python train.py --model="image diffusion model" --dataset="rendered rooms with furniture" --train_examples=145000 --image_size=48 --horizontal_flip=false --conditioning="none" --arch="dit" --objective="epsilon" --cond_dim=192 --norm="layernorm_no_bias" --activation="geglu" --mlp_ratio=2.67 --head_dim=64 --fused_qkv=true --qk_norm=false --inner_norm=false --patch_size=[6, 6] --layers=8 --width=256 --positions="learned" --optimizer="soap" --beta2=0.999 --lr=0.0021 --beta1=0.95 --shampoo_beta=0.999 --eps=1e-08 --precondition_frequency=20 --max_precond_dim=512 --one_sided=false --adamw_lr_other_params=0.0012 --grad_clip=5.0 --steps=7800 --batch_size=128 --epochs=6.9 --lr_schedule="cosine" --final_lr_fraction=0 --warmup_steps=230 --weight_decay=0.08 --adamw_weight_decay_other_params=0.05
Rows from block 4 of a small image diffusion model, named by matrix and row number. Rows with one number belong to one neuron. Each number is 128 + 32 x the weight over its row's rms, rounded and kept within 0 to 255. All counts start at 0. Numbers have three digits each.
After each neuron's rows are labels from the 100 images, of 14976 (inputs lightly noised), where the neuron reaches its largest size: "top examples" is what is common among them; "lies over" is the class under the peak. Only what is clearly more common there than usual is listed. The data: rendered rooms with furniture.
# gate: MLP gate (model.blocks.4.mlp.gate.weight, 672x256), inputs 128-255
# fc1: MLP up (model.blocks.4.mlp.fc1.weight, 672x256), inputs 128-255
# fc2: MLP down (model.blocks.4.mlp.fc2.weight, 256x672, transposed), outputs 128-255

gate.8:134134125137076158126090118186181126129082114126133115174064181118165186130130149144117106148163099199174122117191099135178197118154172159136174114160085167135153095093145114136072177105131088116136167175149158140140153164165129195185200124132132137152127099116113143182133120141090142111166141250148126116083085160153120141136150140067108138202135156142138147146182150127139187115110
fc1.8:130019060108202102119140142099139120068122081174085113104161089118167088093148153116125141108126172064123072150081140055136161119105116064115111109124085117135102152115175181118163086123147115144161059098087140168105135143077154092126106146118153115143147149170131144175141121159181099154166139115095206124124091084120113095159041097123128144091081154142105146146087129091134158107134
fc2.8:081191105096172084125097132137163110101106118153056189103117168126168093110132109092140121107135083114171165108110116221106196133144143210129085156144189105129131135143167163131088147156099100107154135110126120095140152090175078152181100094152089153140087140101126141165187099104094081087106130175142157176119156137118136135137075097118146142165068058180105111133138129164137114118145
top examples: window; orange walls; yellow walls
lies over: wall

gate.445:123198151144112099152110135120141151081101115088139196139128120131165077135119116140069159133139149125112091196094100096172139138107097099094158169121140156132226134095146071098112124125120125043148095136122085059189087136090129112114143164108125093102087112141133111113117073108083185140128131160094124138125102065117139123202158200114150114175103152138122107162104163092145169118136
fc1.445:149151124167116108113140120149140132086057115121131194137131171109201111189147132150122138130161093159155092149156114145171118117091153115107108129148101143142169112082177131088130138132109139088170165148141142089185103138090070093166175172099139122138096146117141157128160105165141105134169158165090111160113122110083123161153140147083133129166073191166086113120068109130124156080152
fc2.445:150187080161090173195130118102096144122219088138175084128085122128188110072137133176155118139115145095095149104121139140161078146142125151125112140125173125157166133165155098144133116103125140152158091094073212183164150095120156134192137145113105063104190159112171076135082173085144105095132125091105089154150137103091141129177123052121123158141150137144153147114121117117101067085089
top examples: door
lies over: door

gate.586:067112161114142096091114169106087208131070063164098148105116107186115109141092112112122122142144122129159155108120151195144158161160109203164050119104081102147150129140135084135163129082144111112122126042111132157151154113116073161138142110134113123127158142119074086158104150127064138087102110046094166134166116177116115173152153102176130110136106132114089143125188076122114155132123
fc1.586:191157087133132177161178052164165102146130175140098091109110165108164100157126180151146133066111149086097092087106106104148115120175147094095125104123114156105112105159100115124103107164091107138093174182128129100137099109157153148159130112186133088097111105123102147141099107145128147153175112154118119095107059072113115100103141192119109115115161101148125145149087161114107077102122
fc2.586:145141147112122152101139166178170102120101196140152115084151139157131140169123074104136196120091138113037158149115073179184127129105140177111077105174129177116162110141104132199155149136159180116101163151117140115121132152066074081126191103126104151155138086148137168118115086152082084071137079203140111148135135172088112143157135121176114173124159162144116128114088131100163130135133
top examples: red walls
lies over: window

gate.578:186085114109141144132047136116224114108070112157099148126061132119129153127128136145142162098170079197114135101114138127146146119149092111163156138177110093135159185131170109146133110082118105113133126169107094089139170087133115132094127125151085136147144127113095131193150187084150136090120131096106118118131106144170177185132132135143083065125101116106172115217152183053152151095102
fc1.578:140138117070154117105109181124172110103119162144089189132145106110172111125162151080136121145186131130063159185176148084175213073109133122123110091114083135117144148103130123143168133155151135168159111133152149134155104122130161095079074178063102100168084140119161194159104168077105130125109096134103094103124123130086131147151100163106150133124093145127102065210200168112105095111154
fc2.578:129107112101106116119188098156111113089141141118114089148157179161157188146100121143133129147204129116120115026081162174107144097197206131126102125153137084119129170125149109159105146120079196142081129107178116106141113061115126141110180090109081161131168178110092134178142149097123123136156184161183112145121151138138126077055116136158125162078158135058108108116137148182147063115174
top examples: window
lies over: window

gate.487:171094109136136131082126127189091148136125091069176137138051157119164107109115125111098108117093158140127164145094129138082125050090121151116120130140169116122154157150143088110149124098137122107157093178087160124146162125086135116183152149155112147107123161153129094122141116183081137124120142134132124138125088160191145072104114103118180147080197141157121071132074116119077148088133
fc1.487:096154092114085148145092166077144145129142077146086143119152146112081139174136119191136164151111162095099101107126074123177123200173085087090130141134081122185134113113166094104141108137117168138112142079134156142112155153140111140110142139129120085147148068112160169100109129140211110165156177128125142127147176107156113183148129156136096162184031132109088128089100171146177118131092
fc2.487:163121162136141142096177186102176173111124058140108154146188152131091139123145145128126158065111150151136101187110085136107073187156066115140125136158151068131175094147116104114121189103104133089149119087084136152149080111136171135100065158131137151070123129195141133143107103092094099127098120101109149116126081088190137091113134161097151118091089086153128092107112165138078138158099
top examples: red walls
lies over: wall

gate.101:101196123100100159093109137128130137138080093159167118105124122084101107145128153147098107060151159060122066135129125137096128147113118117106124149096150127096155072122105107138132114097128127195118103108186123178117182100135135152181107119119200121112161115130109148125128144158126062090080159192112107103104115085138115085113054121103155114114120112130146147138119118116169093162174
fc1.101:180095157105131109119122085161122147162096144085111158109118138120179162128125079079153111161086076198112089091117124119173099123115104154134100088192141164108166125105137094129118159160131106080178180160090118108110084128113115114103160123157032148122106097131150118105139123151077136149121096164174124130120145176162128136138153116121101128145145180090106100125120131127137205119131
fc2.101:124160102178113118129078110114179196141071152140064090103108152190131163093112168120113155155097153101076154128098094136159154131144118103114121072138144098145024149144120142079106143119111154155071116168090070120121046092111120105098175138120129130100131118125090129105119131092113124133125171165120112105139149096150104124085104139110095138154163141147074107122073121139115081160124
top examples: blue walls
lies over: wall

gate.239:148186142094130058207114143118081135171129114100231107105161109132119093094142137166137114161132151060173110164108156125126120106105058130148082149109146119182141133130190187080134152153161134123140136132141086149167153148081123145126102184102091105154137077137170172175127165118131105188134156165104130059112049116130091109077094122165127091092163133121122120153113106102031162146131
fc1.239:117131127100125106135093135171082127169069155062157057152217127167137098114138117186152110097126105049125102110116144140095130153140105137219084136120139183120073106169212119128116135113142104112112077141112112150131157196136118127166110182107141158114134115136161121131114152076123153109125191177172108106068094075084158137091150140216121119080165169127172102103165118140061129139152
fc2.239:130128126185086197143132155146118125157167139137171121094176096144144173102129140181111093177118114186109132112060121118160063158125097109139139135147080157129152084127192157108094160114172164095097123126130074106094151112123149104190168112073084140200108124070061162157118105090079172137130118139096149201125208137097092090144099141109124140141135087126215107148079171135172183122137
top examples: blue walls
lies over: ceiling

gate.645:110166133116134100105070144124089129107114140095132222107052178087131088137116116081138110135132118078126143173152142131100146099098197108062116141152108135116166110141226166142128169150108108090178130205162127064151172123167119067098137132107072135115151172140195075131125111130109079122143119105118103112099110116121117126170143122109188093110151171117130086178101143162078149137158
fc1.645:112134109085156147062149122113120051158144187100115077133107181127140140119130110064147135138125108108145116117122101136114094105137155085154114118133111146126101175110107129156112111105141043209141144143149137135069133173180149130146127115084132105175103055145070147157132139101082115057148165161093187096129093184158136112127058187089172142087122134172151133116125046129120139109095
fc2.645:123146143168117108012168125138071115155101106116121067106126167102129156123157172039115082172179118168160142114109168146136109132160153081115141140101122102111092085132156100171102104129132132102131196154165099156117100171132120126084107127153062108114128141160107090136127148109079087132094115095105103129153134147146131142084131092081108126170180106095152135061115060138156151164179
top examples: window
lies over: window

gate.141:138128087119117118125130110136102191147116095149086157179135140149157118234162115151172099144112149169090130133151063130145138182137126099159156133113170089104109123127187097088182101128205125091111129158108101064126112168104104080147193148170108171141092174129089104140089140082133130148121161174129166119160147142130088081044163128147128147131093126110132107135106090131139104125228
fc1.141:118101139120116133101118184142120120132164126138127118094112081172068164140063149146117174171139133135255124149142163090067160116155110100136077134146054150131097116161102222201163138127095146132161101100111137175040150097161152200120058118101151154101184142132112130123153164128123191121147104112129085155135103129175139148142098088106120124152139084155176143148129140099125146126099
fc2.141:122150170193103151189203091172070140104076124120179080156150136106113128082149052134087171138163153115162123175098061131187148164136140151125186094158168144159132098199060088126111163131140134100100145146117086107088129122112154118125190146171164128173100105191066204128116146117093126130159143124120148142175101128147077131113150087087128151156196185086123095106109077104120125144156
top examples: window; grey walls
lies over: window

gate.259:156113154082142125169117135173084149099126124082100126115107116091107210188106137114162141185211127038073179099121123082107102141139109119131143154112128121144118144164184130112067087170115165069225064100132139057111110170089127138127137160159133109137175077103148155173119100152106198087131110094147101111044154082095113238121144160146153098132134186145141177176142120142111146120105
fc1.259:152170097138181129177071132114087078138125131098159141116152102122077124136196170115146120118131134166174084196108146168168151106124180136147110117118155166111126129075071146128104172120136127124081071140130113095133126088152119157125120141132174177172133148093133097183100149158082121147097151132106099154111135151168092125125219112160111104133152148150157135148161106131074106128081
fc2.259:121111097057111160158118177135188112094222203161167215123100136143156130101054102155178145109087127105104128158153135109121125096137162116144069125115116141128124185149145149119158142155145111135192126151148152061107188077078086124143092118170165158137169051079106152115131168158200104141123205182093150136114085089090171143153117103149129166119155097104073109191124191118156103152056
top examples: window
lies over: window

gate.218:127101119106115090041136118136154123166150134093113136114125108125132124111111049088148138105093118128103107063124144169115102133118139104084129111108075101104108085124174099108071062074131133091152124067122135128079117145085090156124159103148102070116059124065124129101079116134099132116114184130150110082120138128157101122064128160143149086079111111104118109135147106127133190065126
fc1.218:157161126159163100093133129102118093176081089131131052120126112108091146129164128079126072153139092125124078116110172144109105118169108148121126124149141163073100122135200137070129146107081129105100137153124103098112162128141137130113141125136163133115088183088065102134126135103119069129122127102210139125141075100177080091109161093146114069075127162170099148138118118151064056148115
fc2.218:138103145123129048207121110167181149172134095165120208122158143159127171173116173175111131163125080097142124149149126075144163129089068095143115144142098189121129065126130146049163142144130133190163169104112146101068153133167131147141064100125127078111088153152144113109146114147129118141089145135095153174077169133108203145175134132127128119196093112080131138151124206151112138150131
top examples: window
lies over: window

gate.170:119157125199136145154139129136133123139173095122129135110155182166161122153155131202145114136080152118197154167094154117152052143111105139110152100142137155108177175162161124089167120141092137100120189134203137086132107149108179155122185183128153134134130174154108159084139130056152137101154103126128146129161134143178127196198129124181133187141145143160155134159153117176120151155174
fc1.170:122117124156116153134130129142143144113116104147093082184162188142204130128137188146111119135171090086022102141137123130065088152126147142144001191139126153096090107137117119126158053131113252093165073161109131203173166122127104147159181117192166152115132108114146133163124104186163122102149117117105089158117182101126086148113133154172115111175202091135100147151110131182141108141136
fc2.170:152117092129121122090106154140153112118122104179155144191170090128200152118127080140131117146079125172141145098112079165151015118125117166116100172178114141073116116176081100155139151160094067113102149190108113134123113120125164187158123125080097104161141126138145118119089101167129091139083181138187104132099124134121135113103105095112113142127159116220130098072122144147072089136172
top examples: blue walls
lies over: window

gate.393:158145092126126075141136144116159102148115179121195160067068155151159204117107103120105153160062135106158127169140118067102133103172163157101080133145129125164162114120138135098101157150125086097108117154162082082133130153110161116129129188147087167131115057146156098099135127170094126115112199144120123105137131127118177146150061118141128109081180039141117181057121154197110136130130
fc1.393:146107103130172084077123112103138127168116169099153131112125093117156122059097107124124132112044118106144161106087127082080149092142140171130108146143139129137083112139103128145120156091091104091107137166137136106106099093123113105126116132153099161081132144164167133126086140126117112128132217135163119125119112174137140173087057103115128112072129084102116105052057177115164122100145
fc2.393:144121071118085111127129113134163152147113148120189093195035075139157061156124132176113119153081140140133176051158061160105185110060138148096156080142082151136164112164157140115136102097075108162147126107157107165078103089140095110127129108109072078180144071099079130089093094161141140145145133202136191130121101185135096094094114125132130156109130160101067196189162120091218139067112
top examples: blue walls
lies over: wall